From a checkpoint of a small masked spectrogram model.
Data: 39062 training examples, 24.6 epochs.
Rows from block 7 of the encoder of a small masked spectrogram model, named by matrix and row number. Rows with one number within an expert belong to one neuron, the router's apart. Each number is 50 + 15 x the weight over its row's rms, rounded and kept within 0 to 99. All counts start at 0.
Before each expert's rows are labels from the 100 clips, of 14976, where the router gives the expert most weight on average: "top examples" is what is common among them. Only what is clearly more common there than usual is listed. The data: strings of digits, spoken by a formant synthesiser in many voices. In brackets: how many of the 100.
# router: router (encoder.blocks.7.mlp.router.weight, 8x160, trained with AdamW), inputs 0-159
# up: expert up (encoder.blocks.7.mlp.up, 8x80x160), inputs 0-159
# down: expert down (encoder.blocks.7.mlp.down, 8x160x80, transposed), outputs 0-159

# expert 0
top examples: "nine" (66); number of digits: 5 (60); "zero" (54); clipping (36)
router.0:40 79 67 66 00 42 39 40 46 49 61 43 60 75 63 52 48 41 58 61 51 47 66 46 53 39 50 41 56 36 73 37 31 14 43 46 64 31 50 55 48 60 64 67 35 46 72 53 56 36 58 64 39 29 61 34 40 65 64 41 51 43 59 42 30 50 43 81 38 48 43 54 50 44 46 37 44 62 42 36 28 67 56 06 74 34 42 50 45 42 55 28 52 59 77 57 68 33 49 75 45 50 51 52 68 40 51 41 44 32 38 53 49 58 53 53 62 66 91 65 44 36 42 40 26 74 05 48 42 61 52 51 47 41 68 53 68 99 38 52 52 32 48 33 41 73 64 54 38 55 67 37 46 26 51 60 50 50 25 49
up.7:35 46 31 69 63 56 54 62 55 64 32 67 40 41 64 59 28 73 43 60 64 42 52 54 49 97 62 37 74 26 55 63 32 42 37 47 64 23 56 58 48 17 52 42 33 46 50 60 69 44 46 41 49 49 58 52 48 36 61 44 30 57 51 62 18 28 28 59 71 53 37 36 33 29 47 39 37 60 84 84 39 55 32 69 71 53 53 48 55 40 42 52 52 60 47 46 23 73 58 30 44 47 72 26 75 57 53 55 51 31 40 68 47 34 64 61 37 40 53 54 60 66 54 56 41 33 41 70 52 64 51 17 37 79 44 54 62 66 45 53 56 39 80 77 59 38 81 61 57 46 24 43 38 49 49 86 60 26 45 32
down.7:81 82 53 64 71 04 50 34 32 72 43 65 24 41 71 71 29 51 20 17 54 73 48 56 41 10 47 51 47 53 50 55 53 16 52 60 64 52 43 38 38 56 55 49 79 39 45 54 60 42 46 35 46 29 51 58 68 23 52 46 44 63 22 68 47 39 63 61 53 54 41 59 24 24 39 70 59 55 29 60 77 38 44 52 41 26 41 62 31 76 55 43 59 48 45 76 45 35 52 45 68 48 59 63 42 61 51 48 67 31 21 63 42 66 49 66 55 62 63 46 64 31 41 39 22 37 54 34 45 60 74 55 37 59 57 63 72 32 46 51 52 53 38 32 59 44 56 40 24 49 54 77 31 53 48 33 37 55 48 49
up.8:81 31 47 74 41 53 68 79 41 57 70 77 25 44 26 65 66 51 57 67 35 83 27 59 57 26 52 35 50 31 62 23 48 34 85 70 57 41 67 47 65 42 59 56 44 67 38 76 66 60 48 55 84 55 82 57 22 60 61 63 27 39 34 71 41 36 52 51 47 61 48 60 42 51 69 61 46 34 67 64 61 17 49 71 45 47 42 26 35 67 34 74 43 53 51 55 27 30 60 50 46 34 34 38 30 62 45 34 59 59 55 55 63 47 37 48 40 45 47 51 54 46 80 52 65 49 59 70 35 33 57 58 58 52 51 53 74 48 52 35 38 62 66 61 69 15 50 44 51 34 72 73 38 54 64 53 50 51 40 69
down.8:48 17 43 32 60 47 29 55 29 44 62 41 65 38 46 35 38 44 62 72 49 68 43 53 53 83 70 48 30 31 43 67 43 28 36 38 67 49 64 73 46 36 56 65 60 67 09 36 52 60 63 57 46 68 41 48 51 66 72 56 43 49 60 40 66 46 44 29 52 48 31 31 48 53 73 48 52 53 70 65 22 27 61 61 27 46 42 55 46 43 66 59 55 49 34 52 64 46 62 63 34 44 26 47 32 54 61 56 38 35 49 58 75 30 54 46 64 32 56 15 45 80 69 73 38 75 70 47 53 26 36 42 76 71 43 27 36 17 50 22 25 79 70 63 41 36 42 50 73 30 38 55 61 40 51 36 57 47 46 45
up.9:45 73 28 68 42 82 59 44 53 44 45 27 46 44 59 45 39 64 39 65 87 59 40 53 81 50 51 46 37 45 75 63 26 52 57 40 65 35 32 56 59 76 49 41 46 45 60 74 37 22 41 25 29 44 71 43 34 51 37 55 42 62 63 53 55 62 42 56 35 55 35 79 59 66 70 64 56 52 65 06 56 56 43 00 81 77 24 43 38 47 47 33 38 29 52 34 48 39 52 58 53 49 31 42 59 67 44 47 53 29 75 43 49 77 52 48 60 73 53 45 50 45 61 62 53 80 36 34 26 58 68 41 37 42 57 42 46 55 60 33 39 41 46 57 29 70 53 58 29 68 59 59 51 62 60 53 21 33 52 64
down.9:57 44 43 54 50 52 49 47 68 62 38 33 67 60 35 47 48 56 58 46 54 30 36 21 49 49 55 65 46 19 67 37 65 36 59 72 64 59 72 64 21 61 49 37 42 59 67 41 47 52 31 65 58 39 45 43 60 54 79 85 37 79 55 85 33 63 70 57 21 55 64 46 55 42 49 53 42 33 40 66 19 47 45 53 32 60 68 41 96 55 41 75 30 56 40 61 37 52 76 67 53 39 45 69 54 52 50 42 75 65 39 57 42 27 33 27 33 48 34 59 46 50 65 51 62 54 43 53 48 52 47 66 65 68 48 72 65 85 69 60 32 35 67 41 60 55 43 52 79 63 08 60 24 64 50 57 42 61 65 43
up.10:39 28 51 43 60 74 29 61 15 34 52 55 44 65 28 57 44 31 60 29 23 78 62 18 39 57 29 49 58 44 53 59 41 32 52 26 73 52 71 50 11 61 60 35 73 51 36 38 67 31 43 60 57 34 54 46 30 37 39 64 49 36 66 49 56 35 28 50 22 41 50 60 69 58 35 21 51 64 56 57 41 37 40 27 60 66 47 14 30 32 39 43 46 52 46 50 48 70 64 59 20 64 71 51 29 43 72 37 59 45 52 72 52 44 49 54 71 64 76 22 58 36 62 38 30 49 61 62 51 52 41 53 52 56 55 25 69 60 48 37 59 57 38 33 58 86 53 59 47 67 62 61 49 77 49 63 49 41 77 37
down.10:27 60 64 38 38 81 37 36 55 44 41 29 56 48 58 59 42 57 57 78 43 52 42 80 48 54 51 74 75 46 35 30 84 46 15 43 31 60 71 36 70 46 59 51 16 48 74 36 24 58 42 30 61 53 52 45 42 42 45 45 46 42 23 54 51 44 70 23 31 57 37 46 46 52 57 42 70 49 59 46 63 34 59 55 39 46 37 36 57 83 63 45 78 71 48 73 68 33 49 43 47 33 52 16 44 35 50 60 51 61 57 62 33 58 53 22 58 47 35 69 49 69 50 55 67 59 34 50 31 49 62 43 39 47 81 43 58 44 64 28 44 13 64 25 63 38 82 49 43 20 42 42 41 39 50 37 72 29 56 42
up.11:53 47 57 47 43 51 33 56 64 56 30 40 23 43 48 34 54 53 35 33 19 37 56 82 38 52 64 45 78 81 41 69 36 54 70 61 48 79 53 30 54 24 68 35 34 48 32 61 45 47 55 30 56 66 37 65 35 55 28 37 75 62 56 61 88 76 56 66 47 36 74 29 44 50 47 57 23 53 63 49 55 41 40 55 44 67 69 55 65 36 53 21 63 49 59 49 45 41 41 58 30 47 45 73 43 45 48 50 36 14 40 62 54 27 64 64 52 50 32 60 51 61 35 47 50 40 39 19 60 41 48 35 65 43 45 43 30 41 41 18 45 74 30 26 25 56 72 48 59 29 54 80 39 53 18 52 59 56 22 59
down.11:42 47 52 50 70 41 52 31 67 50 55 55 60 54 74 48 69 52 58 59 66 48 62 24 45 47 34 35 53 36 37 53 57 52 44 55 70 43 79 20 61 57 37 21 66 43 65 40 59 52 28 60 94 46 55 51 54 43 46 54 54 56 60 44 61 42 42 43 17 51 41 55 14 59 41 36 40 21 58 34 54 64 54 37 47 69 43 22 48 29 53 74 40 35 67 41 24 51 63 48 32 48 36 63 36 40 49 56 34 18 29 67 55 42 47 35 77 25 63 27 56 36 73 52 48 64 51 74 59 63 43 43 67 52 60 44 86 52 42 44 47 33 24 64 59 86 56 61 53 47 49 22 65 75 55 36 42 50 60 95

# expert 1
top examples: reverberation (92); voice: child-like voice (79); "zero" (58); number of digits: 5 (57)
router.1:65 59 26 79 41 31 47 37 51 55 30 35 56 31 57 46 52 71 68 47 55 65 54 57 31 61 27 63 74 40 43 34 60 68 50 35 58 35 62 59 46 52 35 48 30 64 55 31 31 57 57 37 67 58 52 60 77 54 41 49 53 62 60 58 60 43 58 14 63 50 39 42 47 38 55 57 49 50 34 79 55 57 32 44 54 40 43 28 31 46 71 53 41 50 35 37 31 66 27 65 41 69 76 59 38 52 28 70 34 51 23 29 75 55 47 48 57 50 27 42 58 75 84 64 35 54 30 58 84 46 66 84 56 30 85 59 40 61 54 76 59 33 62 67 65 18 76 55 37 57 48 44 30 46 60 37 40 26 50 71
up.0:34 39 37 59 75 43 49 48 48 34 37 62 38 35 63 68 56 39 45 31 62 41 58 33 32 44 92 39 51 22 48 50 48 33 51 67 49 61 71 52 55 40 49 37 54 71 33 52 48 64 45 55 49 39 61 45 60 58 53 60 45 61 17 70 61 36 17 67 32 36 61 61 57 43 48 48 77 51 69 60 54 63 56 68 55 26 68 19 54 37 42 35 57 44 71 39 58 63 48 51 99 67 39 76 37 66 64 50 44 35 52 63 58 47 19 95 59 32 57 66 29 54 37 42 55 46 47 33 42 43 29 28 42 71 47 42 95 36 48 47 65 38 83 54 50 74 66 44 51 42 51 55 39 42 40 77 65 58 45 51
down.0:40 85 69 51 62 28 48 21 61 41 44 45 11 60 46 62 33 49 61 16 54 64 76 51 22 31 43 73 76 63 63 60 51 37 29 63 29 51 53 53 44 33 69 48 57 35 50 55 73 61 29 54 65 73 46 53 54 64 73 50 36 23 27 83 47 49 59 71 60 67 58 51 63 53 41 61 37 66 29 66 55 39 57 53 73 45 51 55 34 45 70 62 35 45 43 65 46 61 43 45 20 76 62 57 37 69 53 48 23 24 55 54 34 51 25 59 48 63 51 31 65 58 30 53 81 46 43 38 22 60 59 39 62 38 63 48 46 74 59 44 63 52 45 48 55 70 45 22 43 74 56 69 54 45 23 42 50 48 29 37
up.1:75 68 58 38 44 24 55 55 44 72 51 67 28 53 31 55 18 70 37 47 39 39 66 60 68 37 66 43 37 72 64 39 71 45 40 74 40 51 60 73 45 63 66 52 56 56 78 53 50 50 45 40 32 90 45 73 40 79 72 38 28 58 56 29 29 70 67 37 43 60 45 68 55 64 63 60 58 49 52 44 52 78 48 50 27 23 41 96 68 69 75 68 32 49 47 61 49 41 55 40 45 60 68 53 59 67 51 22 31 57 59 37 56 33 65 41 48 58 33 50 47 78 29 28 52 46 47 48 37 60 55 62 65 50 70 50 57 47 64 50 28 16 73 52 48 56 34 38 50 33 37 37 29 52 48 29 54 37 28 39
down.1:52 37 59 58 57 43 35 59 52 54 36 32 34 52 65 37 71 48 43 53 44 46 52 69 60 56 63 20 36 49 54 44 48 55 86 49 62 38 56 28 36 46 59 43 50 49 63 61 75 37 39 65 41 48 62 55 37 45 49 49 29 52 81 75 29 55 70 50 35 32 52 38 88 48 30 81 37 56 63 55 31 40 34 38 51 43 71 40 54 44 36 71 59 25 63 87 52 37 75 75 34 69 51 64 48 58 68 30 34 66 65 30 48 45 55 50 55 54 27 72 72 10 45 36 35 64 49 64 33 34 28 51 41 68 40 36 53 44 79 53 49 58 53 22 63 57 80 60 45 65 33 62 31 49 47 64 67 33 64 15
up.2:67 66 53 75 50 72 61 66 75 43 54 59 92 37 64 37 53 46 69 34 12 57 61 51 52 58 70 45 37 46 54 49 34 52 34 74 35 44 42 40 43 46 52 52 41 61 40 18 41 13 64 54 20 63 53 53 54 50 47 33 38 37 62 78 32 57 50 49 49 42 70 42 67 56 46 75 23 49 22 30 55 60 60 65 46 58 55 21 43 56 49 33 76 35 26 52 59 35 08 51 60 31 71 25 56 34 79 32 43 50 47 26 53 37 50 43 56 36 43 65 57 64 34 69 39 68 48 70 54 41 40 21 42 42 53 47 48 39 73 59 66 54 57 57 56 60 82 57 53 55 33 68 67 67 42 57 37 58 63 30
down.2:26 55 48 24 63 56 29 39 65 26 46 61 25 48 46 66 34 70 60 32 76 39 30 41 58 17 50 69 55 37 46 64 44 54 47 24 73 53 33 72 22 25 56 41 54 32 56 66 39 62 57 37 71 28 52 54 31 39 25 48 23 44 30 30 67 49 74 42 30 35 69 74 32 63 64 34 66 42 43 37 41 37 30 58 58 57 46 44 76 65 58 34 51 73 82 58 30 39 68 35 52 45 34 44 40 40 76 43 64 56 49 83 54 62 44 42 42 44 45 35 37 49 44 34 46 40 35 44 59 58 51 40 54 48 51 47 71 23 42 22 37 47 41 24 49 47 55 62 18 35 58 39 30 48 72 76 49 50 59 70
up.3:54 47 39 72 85 72 34 34 67 53 22 50 37 57 53 64 67 70 17 41 42 55 56 39 28 50 51 27 58 14 48 54 55 56 47 54 28 22 66 43 41 56 38 90 42 09 56 51 45 55 55 57 49 37 71 41 32 55 51 44 34 37 46 72 28 47 36 59 37 54 19 63 53 39 39 23 78 49 62 48 44 55 50 52 54 53 47 70 41 56 54 39 50 62 53 79 42 53 63 52 32 61 71 43 45 27 50 37 56 32 31 49 41 46 30 43 47 30 70 68 53 25 60 63 72 77 47 67 31 43 25 63 76 68 48 66 67 49 38 50 53 41 77 57 42 50 54 31 54 38 44 40 43 73 29 41 26 69 59 73
down.3:60 45 55 65 57 30 47 27 56 48 59 60 60 38 34 67 45 60 50 36 43 45 30 29 45 76 58 25 56 45 56 45 70 47 64 48 68 56 56 70 55 69 40 44 57 20 66 61 46 35 70 14 64 40 27 68 69 13 64 45 74 51 60 62 71 71 90 62 35 40 45 54 68 85 32 71 46 20 35 44 47 63 51 39 51 58 64 66 35 71 66 28 73 46 38 63 73 32 68 33 55 22 42 38 54 78 53 60 56 64 55 22 53 44 54 41 52 65 29 49 58 74 39 43 41 31 52 27 15 40 62 55 43 60 48 61 53 53 56 30 63 48 34 53 50 52 35 70 34 52 63 64 64 57 24 69 50 46 42 55
up.4:32 75 57 39 48 28 66 37 42 65 44 77 70 57 59 61 72 81 73 41 63 37 45 51 37 53 50 24 37 31 51 28 27 80 28 62 50 32 68 59 63 40 54 29 38 46 63 78 48 45 67 68 67 78 65 52 63 31 55 53 22 49 42 53 75 33 63 46 36 33 58 47 46 38 53 54 41 44 50 49 64 53 39 50 81 43 29 40 28 39 38 47 53 48 53 42 46 34 32 56 37 59 46 33 86 39 69 70 41 52 37 56 67 55 59 31 51 61 52 59 47 47 66 25 23 35 70 33 38 78 60 52 50 28 46 57 78 13 73 54 50 38 89 69 47 34 56 36 41 52 50 46 40 40 38 34 47 69 72 49
down.4:48 71 20 42 50 49 55 31 35 59 51 62 47 50 54 25 43 39 59 31 49 68 49 60 74 45 44 54 66 63 58 82 19 57 41 73 62 38 47 38 57 76 07 56 42 36 46 39 43 78 52 74 59 49 76 57 42 49 55 49 61 48 35 20 45 30 50 60 45 12 37 28 36 58 36 44 67 51 59 27 63 47 32 13 54 54 48 29 31 50 65 45 62 61 28 49 50 74 38 17 32 67 62 70 54 88 39 55 56 36 51 73 35 42 70 47 38 68 48 42 59 43 67 55 26 54 66 21 28 58 58 67 59 44 44 49 55 63 75 63 58 63 37 46 56 62 30 69 52 34 40 50 62 63 60 31 33 46 56 54

# expert 5
top examples: reverberation (89); "four" (73); voice: deep voice (61); number of digits: 5 (49)
router.5:64 23 63 60 59 55 30 51 30 63 57 62 67 33 26 26 57 58 76 15 37 61 76 19 65 47 38 77 45 56 37 47 70 48 43 37 53 66 44 59 51 78 45 53 55 62 69 44 58 60 35 40 64 45 56 50 55 43 33 30 26 43 49 64 62 64 43 35 51 38 35 61 61 42 28 50 83 46 24 41 31 45 34 63 46 81 41 28 31 49 38 52 95 62 30 46 60 45 59 50 32 45 64 49 43 68 76 38 56 51 46 57 58 51 56 45 67 49 50 53 58 40 60 58 52 27 80 50 59 38 29 58 32 67 33 34 58 30 35 63 55 68 11 54 53 64 24 60 45 64 40 47 88 56 66 53 56 61 63 31
up.7:33 52 69 62 34 52 42 41 60 52 67 72 41 31 15 38 87 40 85 41 70 76 81 56 51 46 32 66 57 48 53 64 75 41 43 40 61 60 56 53 51 64 47 37 66 47 36 85 58 61 37 55 65 36 64 60 52 58 44 57 24 46 48 38 43 45 35 46 57 20 29 60 39 35 27 69 60 37 49 44 45 41 29 37 55 52 40 07 30 48 63 40 64 40 59 33 65 41 43 52 40 47 66 75 23 64 42 42 56 43 53 78 62 67 30 46 76 53 51 17 69 49 79 73 54 62 72 46 62 61 35 48 48 40 33 40 76 71 47 42 74 54 38 69 36 24 32 49 54 68 41 53 41 42 49 44 36 57 48 43
down.7:68 48 65 28 45 52 48 47 51 63 20 37 59 68 53 49 60 52 42 29 43 68 58 52 23 53 40 28 32 60 61 52 51 18 63 47 64 82 68 32 45 09 68 29 42 88 41 50 43 47 77 52 23 71 48 47 39 70 63 46 63 48 46 93 60 68 41 51 48 46 63 62 82 55 67 57 37 54 42 66 47 42 51 58 57 58 42 44 51 50 49 28 35 26 41 31 56 56 36 18 62 57 41 37 42 57 43 46 40 34 52 48 58 41 31 64 50 62 23 62 31 21 69 59 64 27 49 54 39 28 49 58 47 72 46 23 55 53 48 48 31 56 47 39 58 74 23 14 50 46 27 43 66 54 50 24 59 62 60 46
up.8:62 31 33 43 54 58 27 69 28 30 43 38 54 65 53 47 36 55 15 21 37 67 30 54 38 80 49 56 41 29 27 45 66 60 28 57 55 49 15 39 25 49 39 39 30 56 53 55 52 49 49 45 48 28 48 84 55 35 32 46 48 59 50 45 49 64 40 47 73 52 42 46 34 76 61 63 52 42 36 67 59 52 24 58 65 44 35 86 33 55 46 73 41 37 19 45 16 58 60 65 62 44 54 68 88 47 52 37 70 55 35 50 70 57 62 36 45 49 39 25 41 49 95 55 42 33 48 54 74 64 53 65 52 71 54 51 23 69 19 54 29 47 60 65 52 63 30 61 65 44 48 55 38 50 57 48 53 42 54 39
down.8:80 57 23 51 51 41 37 41 58 67 49 61 56 48 47 52 39 57 58 55 71 36 73 40 77 34 43 53 33 55 40 41 49 64 85 30 39 61 43 53 47 75 56 75 43 49 46 37 47 62 73 63 38 69 39 28 39 37 58 40 56 29 58 59 28 47 57 64 40 63 22 56 49 32 80 41 52 63 42 55 44 49 67 36 37 76 24 87 79 55 49 53 36 41 72 58 30 55 50 46 56 36 71 50 48 62 53 56 43 49 68 57 42 51 56 46 45 42 45 34 23 80 52 57 29 53 28 33 37 48 60 26 77 41 47 73 40 49 50 52 59 31 66 72 46 62 45 76 84 27 20 31 35 28 43 84 71 57 41 65
up.9:44 68 40 11 62 56 74 68 53 39 32 72 63 32 58 85 55 61 45 57 39 55 71 76 45 50 40 64 53 43 73 45 05 54 32 47 71 58 32 50 37 59 45 51 42 85 57 43 40 71 59 45 58 50 52 45 35 61 70 29 59 39 35 56 17 42 53 69 56 38 47 53 60 52 46 56 09 54 63 43 65 68 57 51 58 73 39 61 38 49 42 52 33 57 64 53 42 58 64 30 56 49 61 64 66 47 40 55 27 50 74 40 49 68 25 43 61 39 83 58 52 65 51 45 35 59 60 59 87 59 41 53 33 67 28 39 50 33 46 58 30 35 50 79 27 64 41 51 64 30 72 27 39 60 40 85 50 64 36 60
down.9:64 54 57 34 37 45 62 63 59 37 59 38 71 42 71 37 74 76 47 50 33 29 55 56 65 34 66 46 47 32 72 38 35 48 52 49 68 57 51 17 45 31 39 42 72 55 44 71 71 72 60 48 64 74 30 64 25 45 25 21 48 49 73 50 68 69 52 45 43 28 59 69 65 69 47 55 39 63 52 65 27 52 31 60 62 59 68 62 45 41 58 28 41 41 26 63 60 29 54 21 24 70 43 61 40 61 48 69 33 26 44 36 47 48 29 44 43 61 62 38 42 56 50 75 40 72 69 41 32 73 63 53 41 29 64 25 54 68 45 65 48 52 66 31 51 62 40 34 36 54 74 63 25 34 75 24 58 43 24 59
up.10:43 52 61 53 44 42 32 56 47 54 33 68 49 73 24 41 64 68 60 39 49 56 67 40 43 37 37 70 49 62 58 62 54 45 70 34 45 58 50 67 28 81 62 58 09 67 46 56 52 45 51 52 42 20 75 39 48 46 50 37 16 70 36 69 43 40 64 45 60 21 52 35 59 57 39 57 56 72 54 24 56 39 59 52 70 91 61 64 37 49 58 73 95 53 38 22 55 58 62 43 41 70 66 61 29 54 64 61 39 39 46 56 27 50 55 49 38 60 29 72 48 39 68 54 52 50 58 45 64 75 40 72 67 49 80 64 56 44 25 67 41 33 49 65 45 48 43 47 56 79 18 32 54 61 39 48 45 35 20 61
down.10:49 35 28 72 57 57 67 74 44 82 62 36 67 52 68 50 70 34 49 60 46 65 40 49 36 62 58 36 55 20 58 40 45 50 30 74 54 47 72 45 46 46 59 31 61 51 38 09 46 47 40 48 48 86 63 49 52 42 56 44 51 41 57 63 51 31 76 49 43 58 42 45 83 64 60 46 22 69 54 64 51 62 65 56 51 37 49 24 43 36 60 39 34 40 49 71 58 53 49 32 18 67 58 52 36 68 70 31 16 76 69 67 55 64 33 20 39 48 49 54 27 42 56 66 50 22 29 34 26 32 41 77 76 44 54 32 38 27 72 52 67 58 74 46 69 48 44 56 80 38 44 58 69 39 43 57 45 53 43 44
up.11:77 46 56 56 78 43 27 58 40 44 44 23 38 50 50 50 60 43 39 30 63 68 81 58 70 40 37 45 43 73 53 46 75 56 52 67 49 67 57 40 46 42 22 40 51 49 39 44 34 51 31 53 31 39 66 45 47 74 53 40 64 48 25 37 49 45 59 63 54 48 47 72 60 50 60 24 46 76 45 59 40 38 47 55 53 70 36 65 82 60 47 63 82 28 64 33 49 44 60 28 75 27 35 57 24 58 66 35 28 53 65 60 47 62 62 62 25 92 56 42 43 43 44 41 53 44 34 39 23 47 63 62 55 38 40 64 37 27 52 52 36 37 59 68 75 65 76 47 40 39 81 53 68 70 20 32 52 39 32 18
down.11:53 35 33 51 66 28 51 49 64 48 54 46 17 38 40 09 29 48 44 73 49 57 51 46 57 54 69 61 44 46 43 58 49 67 77 57 26 43 52 80 41 64 64 56 53 45 14 57 37 40 51 36 48 24 50 33 49 66 51 25 43 38 60 42 60 49 38 60 70 53 66 48 74 60 63 51 55 46 42 38 22 46 51 38 30 57 37 57 40 81 28 70 45 65 55 64 35 81 44 62 69 61 53 57 63 23 74 80 26 36 59 24 73 50 45 58 48 47 45 60 49 47 48 68 32 52 80 39 32 59 58 50 66 44 32 30 63 34 57 80 99 52 58 37 41 39 79 46 43 54 38 72 48 48 50 61 31 46 55 69

# expert 7
top examples: "six" (71); mains hum (65); number of digits: 5 (53)
router.7:53 78 38 45 50 31 68 61 54 31 30 62 38 43 67 56 56 64 53 43 75 50 63 48 47 56 78 46 67 49 41 57 14 44 56 54 39 44 56 56 57 51 71 59 76 41 57 33 43 49 47 72 45 67 55 45 38 46 67 43 74 29 22 51 74 54 47 62 81 72 57 54 53 45 58 34 39 63 56 34 74 56 57 54 60 52 88 64 48 48 38 48 61 46 54 41 18 61 21 49 28 54 52 41 76 41 49 62 54 75 39 57 44 38 43 67 55 42 55 58 32 36 52 76 58 81 29 31 76 41 67 34 71 39 49 52 64 50 59 70 64 23 69 65 27 41 67 61 74 16 47 45 53 80 54 71 46 87 39 54
up.7:19 58 52 76 50 56 59 33 49 45 48 58 53 51 56 61 57 37 33 73 54 59 80 57 35 70 24 88 39 57 73 39 37 57 63 39 64 45 35 72 46 70 64 43 58 80 36 50 63 42 47 76 54 73 47 45 63 59 50 74 42 61 78 71 45 31 32 38 40 40 63 62 58 24 47 27 81 24 69 58 67 65 56 63 17 33 54 84 34 64 43 36 44 66 61 58 53 34 48 45 54 64 65 56 46 55 37 48 09 49 29 56 28 29 50 42 59 59 51 55 61 38 48 51 68 77 61 76 46 60 39 39 61 44 66 64 50 24 71 58 61 52 29 29 57 63 61 55 36 64 46 62 69 41 62 50 70 41 57 53
down.7:56 43 27 55 41 37 27 18 54 36 60 33 31 53 59 40 34 38 65 42 66 59 48 73 58 57 34 11 51 24 44 47 33 26 73 37 49 55 63 26 73 62 40 62 64 51 63 72 55 52 52 38 29 49 53 91 51 49 56 63 51 51 36 49 51 44 73 36 65 64 49 61 41 39 74 91 46 45 43 22 54 37 46 53 58 69 50 49 41 82 47 07 36 47 41 48 35 70 51 44 60 64 43 41 53 40 52 23 65 59 61 49 32 55 47 28 62 73 45 33 58 49 29 87 66 57 41 20 39 56 30 50 46 43 57 39 74 43 38 16 51 43 43 56 60 50 43 72 57 55 42 55 23 58 48 73 45 54 58 26
up.8:41 42 58 65 25 39 45 45 51 51 49 81 37 45 77 68 38 36 57 59 57 49 44 45 40 53 50 10 48 40 28 49 86 75 53 46 56 42 34 31 57 44 59 54 79 49 50 42 44 72 67 64 39 43 57 51 47 54 61 51 51 16 35 45 37 45 61 54 74 57 58 59 68 39 65 43 57 50 63 89 74 35 67 26 58 52 61 46 42 40 32 79 65 59 48 65 42 71 42 60 50 46 83 43 38 24 52 74 56 36 46 58 60 34 41 67 26 45 65 25 53 65 39 35 71 65 51 45 42 48 49 54 48 45 81 68 71 62 42 78 72 31 74 47 20 33 80 79 61 50 48 38 48 25 59 66 35 49 52 61
down.8:69 64 58 24 54 42 28 36 41 56 60 30 29 53 42 64 75 61 16 17 48 47 48 47 26 56 62 31 70 39 37 48 64 50 40 46 45 61 54 47 46 44 43 28 36 37 43 47 64 61 61 20 40 61 52 33 94 52 48 49 32 44 40 81 26 38 48 51 54 48 39 17 41 49 51 49 48 62 44 53 26 66 72 96 38 65 35 68 36 64 47 16 31 58 25 51 48 35 34 24 50 46 73 70 46 53 31 63 48 26 24 44 44 28 57 82 73 51 28 56 57 56 39 24 63 32 52 38 53 52 28 57 62 39 57 59 47 47 49 62 51 51 46 44 46 49 47 35 55 40 38 61 32 50 28 80 54 49 44 40
up.9:44 60 62 37 66 41 73 60 66 22 66 59 64 74 46 35 11 70 34 53 47 48 26 57 44 37 53 36 61 30 52 57 44 33 37 50 61 65 54 63 55 42 56 39 59 77 51 38 36 56 34 16 56 46 70 22 75 41 41 44 47 76 47 25 47 71 69 29 55 38 71 38 49 55 38 54 55 56 34 54 49 48 37 51 56 30 51 27 72 43 60 36 53 77 60 60 44 63 50 45 44 42 17 33 64 52 53 40 53 49 46 77 53 36 51 43 48 76 59 49 25 42 47 44 36 63 56 53 52 37 75 40 65 79 48 46 30 64 49 28 18 73 25 40 54 49 73 47 00 31 39 49 59 47 74 50 45 25 40 29
down.9:37 36 64 51 60 50 36 49 35 34 86 36 36 57 51 47 27 43 46 10 47 36 30 40 58 69 49 38 52 66 59 49 74 20 48 58 49 55 54 54 32 37 85 31 50 46 61 62 54 48 40 71 39 46 51 20 33 60 35 36 45 32 56 56 15 58 30 51 52 10 61 26 49 40 44 46 64 47 40 48 31 59 49 65 59 41 19 66 62 52 16 68 50 36 58 52 52 75 71 57 54 28 55 18 63 70 48 44 48 42 35 28 72 43 44 33 32 68 52 33 72 51 56 83 72 51 57 52 39 50 25 64 71 64 50 60 39 63 56 57 73 56 63 50 53 56 52 66 21 41 61 67 63 22 47 65 35 58 39 64
up.10:45 51 42 27 51 26 53 52 57 44 39 60 48 42 35 42 43 71 59 23 54 41 37 53 46 56 55 34 43 40 58 50 35 63 77 18 54 48 40 59 58 45 36 39 67 49 66 27 32 32 39 14 66 41 44 38 77 43 36 56 63 69 59 34 84 82 45 48 55 53 52 57 42 82 65 92 53 42 47 24 51 23 48 32 70 51 50 28 31 24 24 48 77 59 28 44 29 43 31 42 82 48 37 54 47 63 47 64 69 40 68 42 37 33 53 74 62 50 49 50 36 57 68 52 65 39 48 28 63 56 63 43 44 77 49 35 21 72 50 63 57 71 32 56 25 56 43 79 46 52 51 31 52 45 52 62 48 60 66 63
down.10:26 36 50 54 65 50 38 63 39 51 33 31 30 68 67 34 30 57 23 84 22 91 54 71 59 45 36 59 34 70 50 58 62 22 39 77 16 46 30 47 29 34 31 84 56 46 31 45 59 63 71 45 22 52 53 33 52 72 66 38 40 63 48 38 46 36 58 58 49 36 35 33 48 88 56 27 45 33 71 49 60 48 55 73 34 42 72 79 28 77 59 52 25 38 57 62 42 68 39 42 29 37 45 48 48 47 60 34 65 65 47 33 59 43 26 55 44 57 60 54 43 43 45 51 54 65 43 52 59 57 44 61 56 44 56 47 43 08 69 34 30 49 38 45 69 60 54 37 56 53 29 55 45 55 44 42 65 53 61 53
up.11:75 76 32 44 47 50 52 56 24 68 42 50 40 67 61 43 52 33 62 44 51 74 59 75 53 43 56 49 64 58 37 51 35 37 55 67 70 23 25 56 65 45 78 51 35 60 55 28 24 45 70 57 16 53 54 50 46 47 58 62 59 44 34 58 61 42 27 59 54 64 73 51 37 40 57 26 49 50 52 85 49 39 67 39 61 28 46 47 50 54 38 54 64 59 81 71 39 66 34 40 24 75 37 56 73 46 53 58 64 54 49 73 77 39 52 49 63 49 63 33 42 37 90 39 63 55 40 61 61 61 57 50 30 72 42 20 78 31 41 11 52 64 64 53 39 52 51 22 58 43 59 66 63 64 54 68 66 54 41 16
down.11:69 45 48 68 45 48 44 40 58 71 73 51 61 83 45 59 52 51 58 75 53 62 21 64 68 66 58 54 19 47 64 46 39 38 63 91 62 35 41 39 52 38 50 67 63 60 51 31 61 43 53 82 51 49 48 90 67 57 69 54 25 46 71 60 46 41 49 36 23 35 28 47 36 50 37 52 24 26 49 62 60 59 54 72 40 48 41 58 81 70 63 35 49 72 67 42 40 43 52 77 50 64 29 42 56 64 79 31 56 34 39 27 53 58 43 55 65 48 63 57 71 51 38 63 43 52 24 65 56 50 47 54 38 59 54 52 38 50 52 43 54 89 41 58 79 39 36 71 71 58 76 80 59 34 47 81 47 63 55 52